From a checkpoint of a small segmentation model.
Training: soap at rate 0.0037, 7700 steps, batches of 128, held-out accuracy 99%.
Data: trained on made-up waving flags, 195000 training examples, 5.1 epochs.
Rows from block 1 of the decoder of a small segmentation model, named by matrix and row number. Rows with one number belong to one channel. Each number is 128 + 24 x the weight over its row's rms, rounded and kept within 0 to 255. All counts start at 0. Numbers have three digits each.
Before each channel's rows are labels from the 100 images, of 14976, where the channel reaches its highest value: "top examples" is what is common among them. Only what is clearly more common there than usual is listed. The data: made-up waving flags. In brackets: how many of the 100.
# convs0: first 3x3 conv (decoder.mid.1.convs.0.weight, 256x256x3x3, each kernel summed), inputs 132-153
# convs1: second 3x3 conv (decoder.mid.1.convs.1.weight, 256x256x3x3, transposed, each kernel summed), outputs 132-153

top examples: black (46)
convs0.135:167112117117113107126129095120079086129095125164141124098087119109
convs1.135:094118135145131147103112128168088121132161119168177161147118116107

top examples: border (29)
convs0.133:110114146150113106146123111100122100116095155144150188115146137172
convs1.133:107119129093083164103111131151153140122111160139131151138104125161

top examples: red (52)
convs0.218:104067111111146086142145080125114085163107098106118079088126139088
convs1.218:127115162110106141109172079132122121102093126122078115072112134132

top examples: black (48)
convs0.178:077108102128116121156117104172126093145086128074085136122135135128
convs1.178:160136130144132159117129099114126161161120159092136100158108126108

top examples: black (49)
convs0.182:123096174093141125144154060131105097108106149133138147145135138142
convs1.182:129152134150117142091112121115146139106164127147152102095155133139

top examples: border (32)
convs0.59:133155135176172136140132105150151168105137110124129103121130074153
convs1.59:123159095097130105124097156140136125137126129114097132107147105066

top examples: white (45); many stripes (26)
convs0.86:177158101121152139068120119132135120123138157141146131099082141139
convs1.86:113145110154104172148170151137160171145095150124089163094137135132

top examples: border (79)
convs0.170:120140109175116162143125139121145151146099132129133139146120127122
convs1.170:104141122060118146110140128152096152109108130163124160111113088198

top examples: black (50)
convs0.229:095063126101116163118113105088092126122070145116151111141085084131
convs1.229:124101104127134107177134152110124166112129179130141159110119151145

top examples: border (71)
convs0.187:090132099171050154136114094126146116093130133110121113120111158108
convs1.187:140159130080137158100150128147130124084104138129134133094100098191

top examples: border (58)
convs0.101:152117149134109118137159094130186093107142145152125100118098112168
convs1.101:115130141105113165114112134155159129102110166129141142134103138147

top examples: black (48)
convs0.192:113100145108141135124122096103122055135119086153156112092064115134
convs1.192:132138180146096106119139132116100116107129165099137121118130160107

top examples: black (46)
convs0.158:153118131073113138101129091133115096115110114125145116112086168120
convs1.158:147094147164132080118123115110098119166151099135153104139153165106

top examples: border (63)
convs0.94:144116143113111121108140126135150079122158094147133151095116195128
convs1.94:089149123092069146133146125166131117103107142130130144143107091167

top examples: black (47)
convs0.141:114090121107124094134112116115146121082101107092116117119089125129
convs1.141:131143140117148179157093151126097167093140116136146117130129129143

top examples: border (35)
convs0.84:120132099187158101144099085128145118121152117151156142120103106171
convs1.84:119138098089099103121137097122109167137137148111118203105139094115

top examples: black (47)
convs0.130:119090104107138103130120157135118130129103116095124125097106138110
convs1.130:088084079155110111137118135125129079119153163120139151112166135138

top examples: many stripes (61)
convs0.253:133157124105144165126104172152119143135162149129120170120133115173
convs1.253:111119113113150128129114127126157091140092117094123114133134103082

top examples: three vertical bands (60); white (47)
convs0.197:164145110136147160105144140130103114100131139158117132123138102139
convs1.197:146101143125144107166115122133166146137132109113126102107110151109

top examples: red (50)
convs0.166:122099107145115150126133099122079104132127165139105116105147090130
convs1.166:144125087088082161131168103106113125154114115143192123142103160168

top examples: many stripes (27)
convs0.154:097100117109111157114102082143134092137096159149101111130127128087
convs1.154:106085073102144127125112142147137066109111139113155107123118106128

top examples: border (51)
convs0.148:107169138191178141146121088133150093176110104108151094163088149101
convs1.148:146123107100078131116129108140095142109130171133105190112124111141

top examples: black (47)
convs0.109:162106095136132144109156114149103092119121149121128121171139129140
convs1.109:148155129119092126119112130131148154150165144146106136111143125126

top examples: border (36)
convs0.254:131143133135188167124161131117110096129142146145121134159124093109
convs1.254:134151109100128102152081142129139135098122126078094122117170135142

top examples: black (46)
convs0.111:100088143140121091116138128090108083135175141118123140157138099141
convs1.111:118129130119130101123152145066133141138150063122146123115171150127